A small image classifier, trained from scratch: batches of 128.
Rows from block 3 of a small image classifier, named by matrix and row number. Rows with one number belong to one neuron. Each number is 128 + 32 x the weight over its row's rms, rounded and kept within 0 to 255. All counts start at 0. Numbers have three digits each. After the name is the row's rms in percent of the matrix's.
After each neuron's rows are labels from the 100 images, of 14976, where the neuron reaches its highest value: "strongest on" is what is common among them. Only what is clearly more common there than usual is listed. The data: pen-drawn characters of a made-up script with 800 signs.
# fc1: MLP up (model.blocks.3.mlp.fc1.weight, 384x192), inputs 0-191
# fc2: MLP down (model.blocks.3.mlp.fc2.weight, 192x384, transposed), outputs 0-191

fc1.370 110:106113148102121199152142111151122135127101100107141106076154149187147096127142146141119161159119136166116110168066136139147116112100151184157127082152166149148122138148109127147135142073190098159099106111137108067139108118133154116155092134110099069122093124103200176129123194131130156122114108095125155115129221182139136090145090130131150158114121115172160131220134148129178177056183087162105113103097131128124056145112079138099080131092113118158134118134167081123082171111137146099144127190153096137106093096169103145154135155077172092160163110195103101092106086152070053188
fc2.370 114:118131094133122166173113080222111162164160114121095171170169102114098182143080144145129071103094111123158075134183099129113062101127106146102184140155138116132125143132162094137112071169040106125153124144180092126125114135096143183174132111113120103136071116135114169138127092173096159118108157146103192083155130173119142114134099116132143119108142178156134147068127091152100113120131130040095169156090144083130176123177178124132126118153129097140185179118109155140140095110127207156150106128121083096086184153133107082091118116175109124099176156082106161120142143062150142054
strongest on: thick pen; four strokes

fc1.102 090:156147111060094078080122145101119109120205142074081085111137158106111136130086088114090125146108147087157135138121130107095147102118144091129148150177108134123122162192082135147160200187088166073116189148120115138116090184120060136109158198154034167145093123119125114178122157102195127129103175138193216072156152125120060118133140115129136138197101117142080121141137172156090064151094089096136144147175132109151143105094112090104144136153164104164088156148121137144135145124074141121120107172143081130168157139143106126157172122153127161145143156078130095130081148097136133129
fc2.102 086:111132136119114128195122119143148146143116166135124174162160045127153160131152128114138089122066120094148143157132115167145108169122112142080158096159122162170112105097133115084128168055174189137120090160149176079112156135081128100118115126125171089109205123131139098116131135165098137072134150163094085124160165123151156111118136145048097124112153143123137101122181146076208133101107172155024089159114120042116087159153144154148141130122096116114136112139153107116161093112163108133138117145132121198097138065117121065101114087185096094192143201149151194120079119134129143096
strongest on: thin pen

fc1.44 119:106118206085106088156121149095069174066102097134126084135140103137186134061189135101061115155131131086124120105133098123128167097190182115131137135116122147126123147109125081106178162129107174168148103143136103096161126141096155111173098096199114069134130096082154114112099185124161113118170181115130107114092167175091123110170154114126067144117126132132195086175133155179116133168143121146113089144095115154127162118199143211130164097141117152143112087123118134070112134074118077128116105163041187136114090138159135078147123098143165107112145186111167123120090138151158125077
fc2.44 107:114090104166171159078197116160152145130160126132122158156143139104087148124068125170101130097097120214163136072143116118056121147069060144134134144141123085148193155108113142159172110162086189077098138114127025173127158134155139146082079128123128134168084163177080165152122068107140130118151114104123152115111127072167085143142092126149132130119115142098073182116142132105218098113097128125184090122095116121114145135116135073131139156100114125089130178129100159130110104186132152114116116113153091084109145153152127113111062152176123149081179108153091143148188150149169148182
strongest on: thick pen

fc1.191 094:187150107188086143207122156140096087107125090098141153094077163141172091147186131076081117157094124158142149139097102108100112140073081073085104156138103107172146097113144128164202125135158107131141118073204106113155112138133090134176133105172167166146157162141056131128122171175129171063100097136129141183111133141124133162160063117133139108110086164178107120073127112132115152106135153101176108103068146103135106109067090153132179127122138131191165129100139089078137082055122099187143105134168151097132094140134078102107106148141097189123136115136106095142141173125147177143
fc2.191 083:100162134139138158148194125148145041119154102130122141076157159145085189160124150183165055125154082106097171127125122205087098059109168143119124078165129149057132158139155128130142130159162139078161137156126113094120117137082174130170121063098095098143115102079137148171123120142152039121114167123151108084170161156106095121117118136133129064143082134092146130139141139126100101163149104121100140110135155137097150222100163132124077060132110179163115100108149145133085123180136179096151167151122097160162096121145175079136097116099146096149099127124167134144145065189111073131
strongest on: dark on light

fc1.383 108:175129120169126103109145204139126148080096102102163175139097118168149159095160171141103134084146177097072115095100132171113088166116174098152063115102159123158067117119087142192162173112160067115127120147094149131186125150127107091076083094112123121151085057084109103142083193117148078134135143107129095052094115137126119170116111160132156129120092158142116137126120155141127150164114115167169163136143144078124160142164146179096119153140115107120203088164136152039142127174118102095133069096128134120154109133143125148124213074166132123117089092201186159102126108159156149134
fc2.383 094:201146146099104102173086075117091131131123178136169107121119163096129035147080148030194135116189106114124180179151108118134154171103113138091126156087096137128117133149143186094100100102104146114114143127135111129117110114132102120134129182152111130123135169149181169153161117110131105096150135115120148164111089177091133101163168134163143103157144164107089094136163147090155114201126140138145080087106097197145124093136178151168094133154191128142091127082110056106136113113133157142150131167077084104127159113134156100170092167115166103145144094133115036182138088115133041100
strongest on: thick pen

fc1.340 090:112172172163103136146180092094103164120123161099126117106099133105109167128156128072157126109119121084135166104145141114101122147138174170084174126101110102144098102153173158093156131076129115169101146148110162220067120127140112110169102109089105140096174093138126155094158069178119101144124139113106096169101168191080213141104144179165141114157113142190109189113132139153130126134168084107082074127107078073102103174088073143154124126134137110067123122084166084150129125143134061075150154184147093161086113119122137162109053109104126170129108170167159165114125146187130103071
fc2.340 086:145139160127139160154094157154142088140110111155145111126088137120172111176124109185127113134083121086132143080178141108111107119143107045125142161164123176158131123116137136163183124184178138118181115116180121077178113144179137128062152105146183069102124157122137111106106152151152133121160169147128101101120121139171087185100086076084103102147155136166131099089143078157158121129121072085151084083110196135173156110181158086122102038116174114123124095155127123138185158149090135193156156060081148075165129115095107104070156097171101113175118090104141067164131104102105103138
strongest on: one stroke

fc1.335 098:152101127153141154070130164171098144063101130148147130093154155164130115138255199102176131149096110162130106089204117154078113115188189092134089128085200156173128138120091147140128187099157113078090131154072138124101090119085165101168109083075104109140125116109138106103112130108186108139124118155103099100076107131151145150168094109131080144108159103137134117172100131149163095101081118144142117107132065147148179113203101156089185163088143134095096119090120143166169149140180075104143116138128153180070094136126138124147135116141129140128133186103147165093123088093104119111
fc2.335 088:120099102181092084166148091143113178111131144156116138141151119077127130149081110122161089091185135107097136131078119117158178099130078113088179148130109127041132108098138166094194078122121154161196102150174072137119167154190187183139120155156169093115112148104080111121107126136089142103135121093169132143132113138122118147111185122067171168133132159122105132145157138106105127168152169152160175096082158157107149148112173153185094129133085131100167141124105124083083130124100171084123140128129137044128168140138106103120062121098199111080121120129080068177190135126155066081
strongest on: thick pen

fc1.94 085:123155114176148106080166133156116159140160111146150197165143089161131132114102121107095139105191091104106142090141113113043123149112134106154178127092156117080133149151088111122121126148152084149102143117173120126151179097091170152091107175165070066141122142135119168119091097166091138145102105076121141178167109153134165146059142149129057110164110127130167142072127162182157140142104210138143158145135006143134135118120079112126155145142110148161087087080131153142108082150163098185069147077169076118097149115154154148144142150141101130117064120151073116146099162142129099062
fc2.94 098:103125091140112148163123137156144101202075147082134121132112139122138111137102151119144119134128142077187119162135160092139201117091133200081125128212103148153148143067205100172105162114079127089135105167135144131130067136089109057132148098117148179198129093106129116126168106068122087106184154148133147138156193119115133118147118126112066094096150057115167165159069159126146107120110120107180161107118105143122144088106163165115142153094073167069071143107129098114154149119128122137132121141131161180145150162154129091056100117096148199172130033139150115111114116131149138102
strongest on: four strokes

fc1.262 135:170112137203157095084178111145120122122133114170108116107111076162130125152081109128120170103071161081135165100116130152116130167108138145095158157125157144138106166033094141193074131085193118120135145081078126124163086134147099111092186189125109178140121159086118083124156117103111071159134113144072166087108129128126139153109135115146109137093144154133152167152063124144117137231168179205146098161117138172122118122131138149116193114050136061111094126121171196088129154112144082153146103105151105126093074138086111130150134137094121173123136102169127083109076116146155128153
fc2.262 130:177129136106131143130106162144077138144117129173197107159176090068088107156084166123101097075213120155084145176074147121097144113102189058182170117104121147109108164124139118131153109098135098130151158105113136097118090187095105083124134118136141094121182129182183135125185138093179167172131122149142136079144079082148089130170173121137116111145131165126107090166167129159161120107066088059062097126146149128131162154132115094115119135130192166187111114126126073103164140149083102102139079103144165129104202139106129159151154099131146108125138047085151101159087152154127093122
strongest on: four strokes

fc1.142 117:127138066119136132155171127158126148111156109175083107162163156094194173163079153129115101135101096099091125180123094145105113129109124158159163051161090154114139105165143171127109168133135105079141047165099107143145052093059101137107142182124073147202109145098119070108093096164131141093167103135158181105131115146111114135062088139104162120158107174168091118141065145140084107112152140101151120148119137118090129111138147093112120162170108135167167185120207174155073112148131112152103126215126085077088123148147100109146158104171110157158135176174120085128148154087115135114
fc2.142 106:149113097156114111043136088061134154146113143093109127159134143126112144103183061066175160136148139171153143101161122112145125136128121095098107133115102071154089114092141100143092143134155146166121124127131131130132178102161168114140130124159099120053198082147123137138160051139113132115144151163111146110116134112175202136143147107143146110150146078125120159112123119123166149174082149179098146098150096150136074208098098144122193141088177151113113129114103115105163127122099114098083166022189133170181144129082136088135121103111185148173035146074132113063129109113163160151
strongest on: thin pen

fc1.196 118:153128101082132130147095069145105099133153100093102147075095145166156201205127115179154107134091104090114104154166142108133078092057156156144115161182142122114165087092137116125096101115137144163073118137111074126147110136109109112117111153133096111145096135104109162140123201099164116090075108098151180144134189196142091160129026131111171117129158145127134126161168125167095136087146074165108153088052164193136139115064146196120148085158151149134155132093149108160098125077147132157173143188106153104088108082125113151172092152161179094138119133138129159180153137149096131141
fc2.196 113:133128095142133154191145103113127083144115158138150122194183085105121178113084171171103096153160146119128133163077197107190129080149140135143189181142159114121147150096102125164140144165095148165119207100135067097170116100093124137120128153137184170061172136151087132085102136108157131106129158132073112142096165135132135173122122109144122124094189139124104128116108087122138144116109148094080089145091100132117169062126152115114144075070173082085115094093139160129124101073123154122144077114108140144087102106143143103145064194144105178116144087122121186194109221105104071131
strongest on: thick pen

fc1.15 100:147121133124157135117174103082100115134134147128112143131144102102169148117148167127061135154115075134110154062105087086132139155157151155136157168099074110065144075142146127179080134105133159120076127146179107123089088107108053109158062100065135148153203192056130076084145135126147123165176107144154131123124161150116104142176093096127135129139124177119175121122170103183084108111177127108077139150129096083131073099137134135147119137142082172149150189163159130171081133063107134160148156128139090123078147117189118110209147145131081157093138174136181094105158147097178089140
fc2.15 094:164180114118154124106116159157168147184167149087137160143162111183120160101177094122161119110132100094124129132110105135195101090152104111132131105099168176128102118146121122143037122181107093162094142177105147116186134154118146087122160108172080132149105129118120180170143102075065159156066131145084106105148105166114142171120136093124096149083126121192118058164089119099045119125164147071165141087135097116126117169101071121098094095074188106147089106146125111183165087084159104158169091159134159160149160140113202159135158138130155138124084177130137146074083080134096115138
strongest on: thick pen

fc1.72 120:143147116117150119161087173128141119152162131082172140140116088187114113088144163123108158157095149093136085100072127128136131160118129106170137149132181128146082085120132060111146130120140096095119092226176032104105133152187112145136114134083124120130104085140141128160135149146107129169079154114122136050163120189097163076124148103109089144120177131105109141171190076127106078123109209186072142135124127091118158140168145185106124143159145138089093130099146117120179165106151143143171034177085086133087114169131120076112152197178109136147143149122141176107124099141124097104
fc2.72 116:177134110119084176085121144147062124132112132154169113158167084048116111085130128124162111050163145096074189187115140178074163122113207105172138130105098149151115155192097157129177085113098126098120147123111182075123132144112113153109134137123141070117174106143236183092120149103121181158121149096129120114135107098136180124184126128173110103139129146137122094118162163146156157125122096065103163077113185117203113135133130092132081140138114149148106110096123037119168145157107084095137127088154110123103125140153114140139110092165136078123140072130172151183126153127109110103
strongest on: four strokes

fc1.27 134:129138165134091162163156140099112151124066052068089110149106099113095146108152114163151183128152188175143061070100085120145148091121161174142067143123131159198150131129127081138129174082172129140134076079117100167177163140085160108166089099202101170139075113116146145144090146123158148141141148155129127144140195130099085151159146076093142145141106114158151108104158083155121145167091085084097112138117152171126095106188124180054111128112110125104141133194137100117145128125101152116051045121130138172181128150151138096099131139097145092137118158153110142079188110163119116143
fc2.27 125:070175142216147123155142138178151168140183161182127194153161092101069120075132069183106102160124077101098128088172141135100148111127101139120092118177069133139171140059148124122179160125129125155112163088174131104149111123147092122145214153076142163095120104131115108155148141116162127186148146181151121188094186097122104096104096108142075185096103123112143139129147101095127140082125114081161121141136110095114133137134033123133126089063122143085118182129102111131113180148110127160127145187100102115087141138111116097119119090108148128102200095087124104141198159133098120144
strongest on: thin pen

fc1.1 093:136130033116098144067126089135103168109178113096118135148175145165097137137174113112128087092161140184127114167113121136117066121126106079064153142143105125151080153100154169082148077158127181080144214135144123106097135135155104191148122139111166145116109140171185133133145165060157138112143123130045096109112116085101091129089152128139118128095123185139087162079113170089168121146118184121139182119158122073127117102142121092169200121095143136129159168077077108085139094231173117126161080155161123140119148114135097097137132107144101155137139144112123133082122140170148059145
fc2.1 100:111083186106149177111130112089076117086120128147179109119134125152147121109154160114167164134049133156097097145144139072129201153182121136132073117113145114103062155090103180088078091134143162127140141125111109160109160146095114107120120118102098125124077173133112094122161074158121143114124054171156157185154147155135112184130147111131188113192113117189153077155121162088144140056138081125135128130135105143114193109130096106099102084157145111087195221148106172193070148105084081167090110159083114100096119143136126161089129120103156123107106182182161138150136109120131144112
strongest on: thin pen

fc1.132 094:140130120142123128128107140147124102170060115076110138160131126139100102167190116113125165120123199059132112126124085172131105128136150087116072072149159136153074161142123121102081137114123138102103127122102130166179165148144124084096072113109142123099075114144124172172134193152157104100103121129124135075126154108174109082148170141145164111161114078088105102132163110129219201164144159138118119095102109119173167095101081121101136177167218082107101199098158113090129142100127110121105157073164152091121169132106183073167126122113132130104100085089095120132137095138222190159
fc2.132 092:127118132109123115136117119101128185121156135081156165129053175153104099089087182102124115084135121131082140098082130147108165150123153139135134141100106072071070116136145149186096112132166087169146108183201165080094090100108054110150134126169111126105137143115199139131177169116104097141161106192147120073201086130125184137122189161144134171146131181131139144174095114141091129106131143149067153127138116125121117128093163143158137092095158144144086090171153128148155046110116146116132177129103102185105147085177113115084152123166144078055106183085143115169178111120111122079
strongest on: thick pen

fc1.183 115:089164164135163034130176155119081143158140210117144130182140147100115110093146083131138106098090091123109184128141095118187148092171159094169146132097109067132144102148147164149123218091124125130151139115066134112121139130145139053153141145100132161127177131126140056144169109105137104139128168121142067095142104063140107108040143185113161066122105141148126167119122133104127066162068150102165108174143126133100142131122096102107104185160137171088129078132163089171143147098135097073159104080146136111153108128179160176115195119121122165161095160146127128125174143113136102091
fc2.183 119:122048146115108161202091148163114152109132059188104119162176110092111179108105147184150112175146173105152089134139187149171167094106150117070112066129105152173188115154095107125116083138116172111133152146143161134166127158095106188097111153120169111101098154125121158100114141100173212104107139163165144092086124132091113121131082090084109161105104134158131137137168102125143090075106100082062128133088168156161157152105138138112133109142149112121145151103142096167142064128124186171121144152102089178092102056086133105116116096159128115200149138081139176087158152096103140078
strongest on: thin pen

fc1.52 086:155143124075138129153168091155077122134166152132159097134161129099103160103111143093132067137106120111191139114148112107157166154089100146089138146160142093149143165139110101204190129138121146129127056142066153150070124102178133114133091125138153142088135034152104145123121183071077160069103104141090092149110146107130176120095101097052127073127175069107153121118173143151173135189151110112129112123110212135115119108098160156177129173106151115179178196145169154137092090118159086123105090108096106159147144115103183120143114196128133114152132106071065140119132137168119081122
fc2.52 080:072117137167106136138034147122144135125136151098188132206106113164063118126092075179118095093096118141147139151147131132135091111093117080154096119099136088103151152156085120119090139161170135096098184097115158098184163162093152100087130094156129147113097198111179086142156086110156153122187159117155134113148104092113166151136128146136131096138132188122105179165139119122159093147127176159110113149116038168217195139164114120117132095176136170122109116123185120125143094148147145130136136123124147103104094148128115152123090039065053088135058148140135121141144097163179112124
strongest on: four strokes

fc1.361 114:096129173099137118103148106135119126166186161157095176179078092129122097146081172135112058078143120146166117074117054082132140145198139200160084137125109127120143118106115142118062163138085117149051179117089087140096131161060056092134093096114106142094161138138120163097142093130143128122109101148174105108184145117121125129212115171153175133109181129109194189151102103133098078145152181133149109103105135125149158113141134120139134151130171139165113163166119069105114101100121130131114106163150078089113209085094151077136140119142127168131172154099102169125116156095181146145
fc2.361 114:089212093134111068160138100171140126162124099114192125049144136152150150149177117127091158125146066127115105123142163196163086080127047130151196108142123149079111110117146143097140085145080112089135130201169098105116154092191154145168172129107163111176049151084117151167179117130142121121153140105110135189122131154159111120049127095116089086166059114161116099147095121120083142155152109130140138132107090079106123143074099121089160132142112110117177184111133145189142109142151146161126148117097130117096110142168086122102156133142096088134155109143116104096189136193177149116
strongest on: thin pen; four strokes

fc1.68 100:182119058155167106138174114165107104135125173091090098143138121114088183140122127138080173138110134089153114157123146136095138046146118148098128216131140108149172187096145136199134117159109132151072115145133150100158095159085143137110175155172142145105164129112094112131079110154123157188123125153145119143136137156076097131125189098126160123123114133102077171102118091087159102155128169161089089168159129119082121090099160128170135079103180058134111137109110183107088107165121043164156113099114165122097084142076151070146106142144108166109144067111098142217113109166079161097
fc2.68 102:121152163138148144120124115143067096166138090193146133179102109158110091151125127116119097104144068165126133155133102138111193178076118076153162088087126136054097124134077111129064168120134080118127135128184090153147118106153140144121138062110110185142126140177201158112185141043084159171111091140138162116158103096114156110165137193111083106139149131125202082141135173109141153134104145108139134122180138103186174095141091106092181119132114114122096183100146142146186126083125177101128122131120151152130203164100156172122140128104132129104094123093081093077060126108105067141
strongest on: thick pen; four strokes

fc1.182 070:125137000084109118070123142145100155105143113083118170162137122129127167153083185131116138070128122135159189047117111156101134096123143163102131137140065098153159095182119157187033102175119113146137107133171096111104166129142156153089145163100130118120155146162131100144181079200095118134120131124116147122172085097130099124184151194187121126185120153103099085183121113108186126120148116097090139094141064111137175119131115140144181130149109137152118121125069143139151071126143133091155144075116160090132121117140122155114145104095135166137147202120105065157087144118142171157
fc2.182 070:093086137164170210136103129175187105112126185077121116094091144123179122106113108113108069145144096171071103088163117110171093104111178088161148090134192094100138110086179104130160180153153140122085138131152133141168054067156127111163155091197067082118176135164119188121132137104121136127137166132151147159096135139103167080116116084062136151082079148172172148079127147131137132164120127176154085184084128162120118170087108101148106135093135146134189118163144138127108162109097166176125099130144117139162121096119171102121141132126058089088091134139120184110140142126123077080
strongest on: thin pen

fc1.76 086:147160139193139105128169124115088115159125092178167117200150083172121186114137099132112121093125120145165146100139119092127115155032115111166092126123129122130104113159099124126086126178088103171215193098138135143102089101119117153139121145132109168171087114153121126062111146149171134116217120172118110105130149148110175094128094135161077106071135159130156081127101122152118095078153152142057144127162044115130216095116213100175130170153116149151112133157144064100157117115138122108159123109116128119055167096124155104125085108142125135139093155115076107118126158097170097083
fc2.76 095:134171179116177124096057165175094124119152097201138111095162123123141081141130098075120108123108093150143161101091120112121081137189124098151095184073149063130122149192147123145120155116104084143133103151126122104161148209123126111146043130111096134127197126162127108135095121218152110133107130067187130083166109112160117176076129096105188185110163100143107150127130098115144143126099098182052104128165134144152116076200118139116123136105193117085119136124081199142115117125146093187127141094142108146154106167083145147142129149159107100095161149090104093127147143154121126176
strongest on: four strokes

fc1.70 081:161136171133127128149129162180091127131118101143160115154112142127170168108099134088111111130067133117068148088149131136176177150100157145140119200156139111116101117058074189171149116178129091101073078061103140108139149087096100098128104087124166088195137106156089103162160167075143104111108182103133109093132090135087158137118142170106165141111112140125104090125160194183104108107142150135195179127094123146116037176130072170084108088128131128116173137086160067124151177172076092123109151133114147088191122109151114144102179133135138103153156107140170078145125080139168164121
fc2.70 079:099209075127085114074134131101078136114116147107108165076106085137172121092115068115199109161198125121130103104117131143112069127088107093119127104100133145171146156157211130099131115135120067110129155153132155097149118134194188121134131156114121113130110098109200164115117090094085123122082119129087184088123115132117138139104176075157093096170134111137176122202110115099135105088098195153112069093158166112165150128243127126140166116138106099169081128093117135084159130127115138137139125149149135139140111153094097127139154172179112136086147149168133152152129132182048121180
strongest on: one stroke; only straight strokes

fc1.158 078:106162146136122152113158129082078081176148120102151169118145135135206163158134120197165149123149112101113077133092095069159131196139099148189198129143138126121196086121099118117105098151109131128070102116081138182159136180174173140198142046138123105118125125068156113115132186104147177115109133100107106136088165077115066165112063173087137125103119096118156140106141167176098127151120159167133147126091114160121129078104096153089123077094120075138171183076089191158109138098192128136151087081113122155133139132087109146112111106129118136180127122169086170152136125127134100099
fc2.158 079:098073125089159115139092135128165150126139175154143089109118209109150125145213128069094112146116173109164159159169128127127165099161150124105110163140089088114110098157128109062139128099115139114142122175137098156128144094120114144094095177111141119058139121164102122107105105116105138123182136201085095119153099152116173088176116150169171110124126084101080132111106062049170154131108116108121062160149155116104149136115133131128171099125134171106075090125158087145239094172125148159116139195118134159187110108161128106127166116212122092147110118126159172136043123125120139083
strongest on: thin pen

fc1.172 070:169129157167107096079106102120170157104139157061148089082120149144103174117095062102170186130156048143071107187126197135087103098179152066125090148152130132104093141122155183122161130186123132152175085162099113112108129069170131140081083098139085123163099066162113127183184175124119162137104152108171147100160107124099147090166177101118071116134112088132084123128075119105167096148152125117094149126093159172134145098129090141138099128171137103120128164154023140172142136169155143086116141091160131146139128180135159139174099137093170093147121108078138092110155144142135145142
fc2.172 072:104132099060134095115162114187139174122133136157055134120124128147127117155114135141153125137140190127162170116103138140134121106137080130094109121142120152146147138163093060083131091098173063067081114172114164143114134117143130104092188147126182158044225188109138126092074107167137161116139124121092181120139142172145150136092138129138148108122130153071137130111176169084135194121098144135081104141087089104079102132112139135118133130102179150124110091176205139098082108122142118098130152104157152068136232141174061089138148087108135132175179165175093122116118108127121145149
strongest on: dark on light

fc1.64 097:102120144144119083198099133159111124116073109164171105136158119171149144140130105124117080125104098094135100175112125115157136106132217122184118091128075176136205086103131154136165133124150093116096128099120123024111122123131123096113110100112083126127133060105132107175143112098128108147152126138135089129083196104076093048161124134115121070158119132110128123154161112151122156109108107169113166158138103112110152203231166170148125073136118149161127155149206145087129060183146101113080129074143179145141138149149106161113160147074135058145132161156157096159144115114141119163
fc2.64 078:149084113086087146122143158110114151097113145088093126123088162140121084115168158102138141109197160163129143097110126097111096151119056135129130147103164106092098142128100121099071143167074176151141065178124078208183073088130137179169114150133132155187095151122150180100131193117142116129113179139091174102150091139134171190119160132175095131128104132153115141162077119113179117153158099100158081168177133130178099099138124075131144161153163127139162125114041115151128211040097190177171122142086126128123114143118096114139135103148146159101117110107089098095100146111093093100
strongest on: thick pen

fc1.81 082:101132095186105140194118143145201186112174104157119152096193130162037152155144085171106070080136113129148067130108120144081098114125137080119095148140104116169133127155122077120054118135113161158123171150138151099060150127099155117086138214155123183148139092125191173130120097065128081207109136154138164137172095098113077190130131115079155118110068124121079127162119173135151107106137139084143102134097162126147122145166165121120154191107150155131137072117131077104118106130165116114149163134135097173157141150140134103114117083135117102107132155061120099136191131086132138163
fc2.81 102:141135107038159094146084141116087163119048125159157079085117123144156119142115134101143167220161112086103161141078186093183176108126089206187119159094168152155082150150153158150143153138177117145098118134165168144128163122186157154071125114118100133107149102151052109108141159140136148133084115102117123118093204156133133120149035158102131126137137124141105139107105074118078112062110137125140061151155181114099132138116127109074125124153087090068129146097142181139169142132087129120136107124057151153153174127150129104111115125120161150140172136095124099143095178172128136084
strongest on: four strokes

fc1.216 093:121132115111046188139060115114130199144138181151109107078101171111115151187082108125122097098068098175155080183160146111099156099114079153139086132136084082123078138109137155089199153181118166163142116155113114144143116165098084100107163141138081166106147147112105108123134091164170139089135143145152129056185103129103069126127135103070147113155104116156113079146160107186138072130120144156087095170088057152143086137116099152167115109137108147178199122123172154124119114102148127131183138186130083173192101154137088120115179136138143147139122136109105093160108093110132189134
fc2.216 091:062163134096125074148153109178102100173098075172162087159176123132126096161178125111165087154155107129162153107140156156120109136094131136164099129176189159191140162136112079166139150105129139095084086137148151137125126168156130192063111112158159165066152113101160112113091129166153155087120087137159109128097149110147186075137072139123181108118157133104094109147172138049103072122160085163141058116135161119027140162099113159098163153126123085085112088133125081141115089156166097112057152116116140100175127170121154104133144108108091159158134168180144140146142166116089126087
strongest on: thin pen

fc1.355 103:117122089157159142082138110152125154179106120180130108000115149064133076090130107082104106096118151127172142145132105085095158160157166184121158175125101133084116132142130169109115079133122118110138104107087110110100081148109131128143153169077144099076117146127156133132108166138106110086133064127213249161116172172177115137139162134139125148154117138137169116155148166118143125061167152130168118106087103161198098114135138126119102161099049169144104191086147088141108146104148092155127114085146117123151168141106092172136118144081152141080184123116135089125133116118125159082
fc2.355 094:171192072097129082131155122159133073113115135136131109175160100109184099105127158170140113036106086098103131158088116134177124071139128135162139118123138181149154152134137097126159114059095132146073173169154103106078110124089122136059089218138117135146095162092120170090126133132149125132117151109090144105154169119085101114132122159139194124135120178074119102155138120140107067189171115169166122148117116170130221157157143081150091110173159110156153181150112069132134108142144098165134089108153150139118170123069111133121109085118114131185200087125103109188092122133123094098
strongest on: dark on light

fc1.380 091:133133096142103133175113074146178165171142116107151100168160073104131100142198164153126157104100113152170159074136156137151139158088167112133109123092186108193082160138117170097090150090094143142141110136098092127093133189078125121124122110170089153093124102140178171104157156164134112144141142140129094117116090135091142194103111155102117094095109151113104119089115070064139135119150119143095119150243113125152101125100128092133100090190179127200106162140173098137086083134137108075089138149095132113150107163093113059141140097084186090110102111109134189188184184133137155106
fc2.380 090:090097141154186182101148131115146087147148080180084150152155133107126113192103135132142158133098116170170146213152120118129165102128111096071143152148122100128112136188168096127115148127147080120135164085120111081120097136144113161233135138105105098149115105108133061056078085165120143108119131143171113118190114115164174175135135157136177113119109077165102165120126097096121124181135130173098144130105105154155166108156182090108141115038123178169099150121132113151109100118124125123101120137160119128085112068115178114115111111125072231090067155073117104115161120114156146076
strongest on: four strokes

fc1.6 106:131112056081170102162130119146113176049108145124111103141159136097173125090142120133133140150137130133143115140109108158183076113130171118094123122153086127144134089163179154078182156126164109101105113073113154091089113069090128098115130148139134139122154105159210165070144165103076098138141184138065181104146131099103115170131103139178148158172096100135120143175116073157112126162159130121105165171186051153177088116148134135082100069133141116115119113168158159117200114127113169191172146166114100061147143060136120143183145161144109086104076128169132145070119121124163135086
fc2.6 100:044164178128180108115157163155150146174128120136173148116133114154084105140079135156081116053190181102115118096118109154084138135144111132107161114144159184140169128078132083096132089156096143166083140134161140143111130149162193208157130053119120128168073178137061132123093133119131186115146102158135111142097098118162124145079142138137087142105159136099149076167058137057118131080103072116147186116107161142112195100150132107131104114129145122105149130150095183167097102119130130117086133097115126132070095148159112173139046137114083144117175127124116173185157128152107108173
strongest on: thick pen

fc1.145 080:098082163140119142102127127150067167158151100135100104034096093135189108129131099135080118130191125141167099087124096114134101145154146159141153136153136138136078062175137150081199157126077086151074089126114155142115101130070121087141083104080197089182157155123122145122130149101135144164133098082155138144151097092179135132154183105149166118160127154147123157121100161089123159138170126120164149098068147171119122106112144148095148117086140156130121133167112163109149116078164147095121139128136222073040169150153113094192076131132193149125128143149110101143038135103110147149
fc2.145 080:086161127160123131064099136142162067139136133133168155121110174125121094109135106199117164117158158172080114205165140112095137094082102096127172082086148139095146153111133105138136124122162132121099128109137095123137156129159094073098154170125127116104080130129105132160126138192129143178094143148114147161095155160086121112092057150099126147138079076145198120113116162175169121151153156161099065161161074092165155134174177104175106136138041137090194126147142096145128112103112139164132074132101061124131114097105191166071144179109141151128140094137134196151078105121114148042
strongest on: thick pen

fc1.9 122:131158118125082113183170118139105155125139097072128131157111115174135161128072063145100176125110167074116129142152159155119123144110100159142133125122086102161153164141142118146155126178112174121167051114118107138141129116144119132063194152161115121114133107153108093090150126088115111163160192173066088121166142106132133154148112152138066106124098189130072181062132115188099115136101196144077080159195122101091142066175155144132103092139179121129169067100091158169126183145146081172126137085094126126110117137077098123077132114118084136154075087154170135181061130117137168128
fc2.9 120:168104047146141142102145142126120160098100133163111120134132138116127156097164138123168107124213099135168066050151100128165105094124074168096150097103143141099094125138108154158076126185079121135112101124136096100129126103137188166158129148137181187160042106092138169150164143165098093086073109110123189150155087155119105131141153106127193131101127124179129113154105147135078142139146175108134188173108107157180165121113111137159109154078065153108100217143120129130118082099126173144125082128126138155133199159115172114148160123107110105074122138071088114103175151100125065092
strongest on: four strokes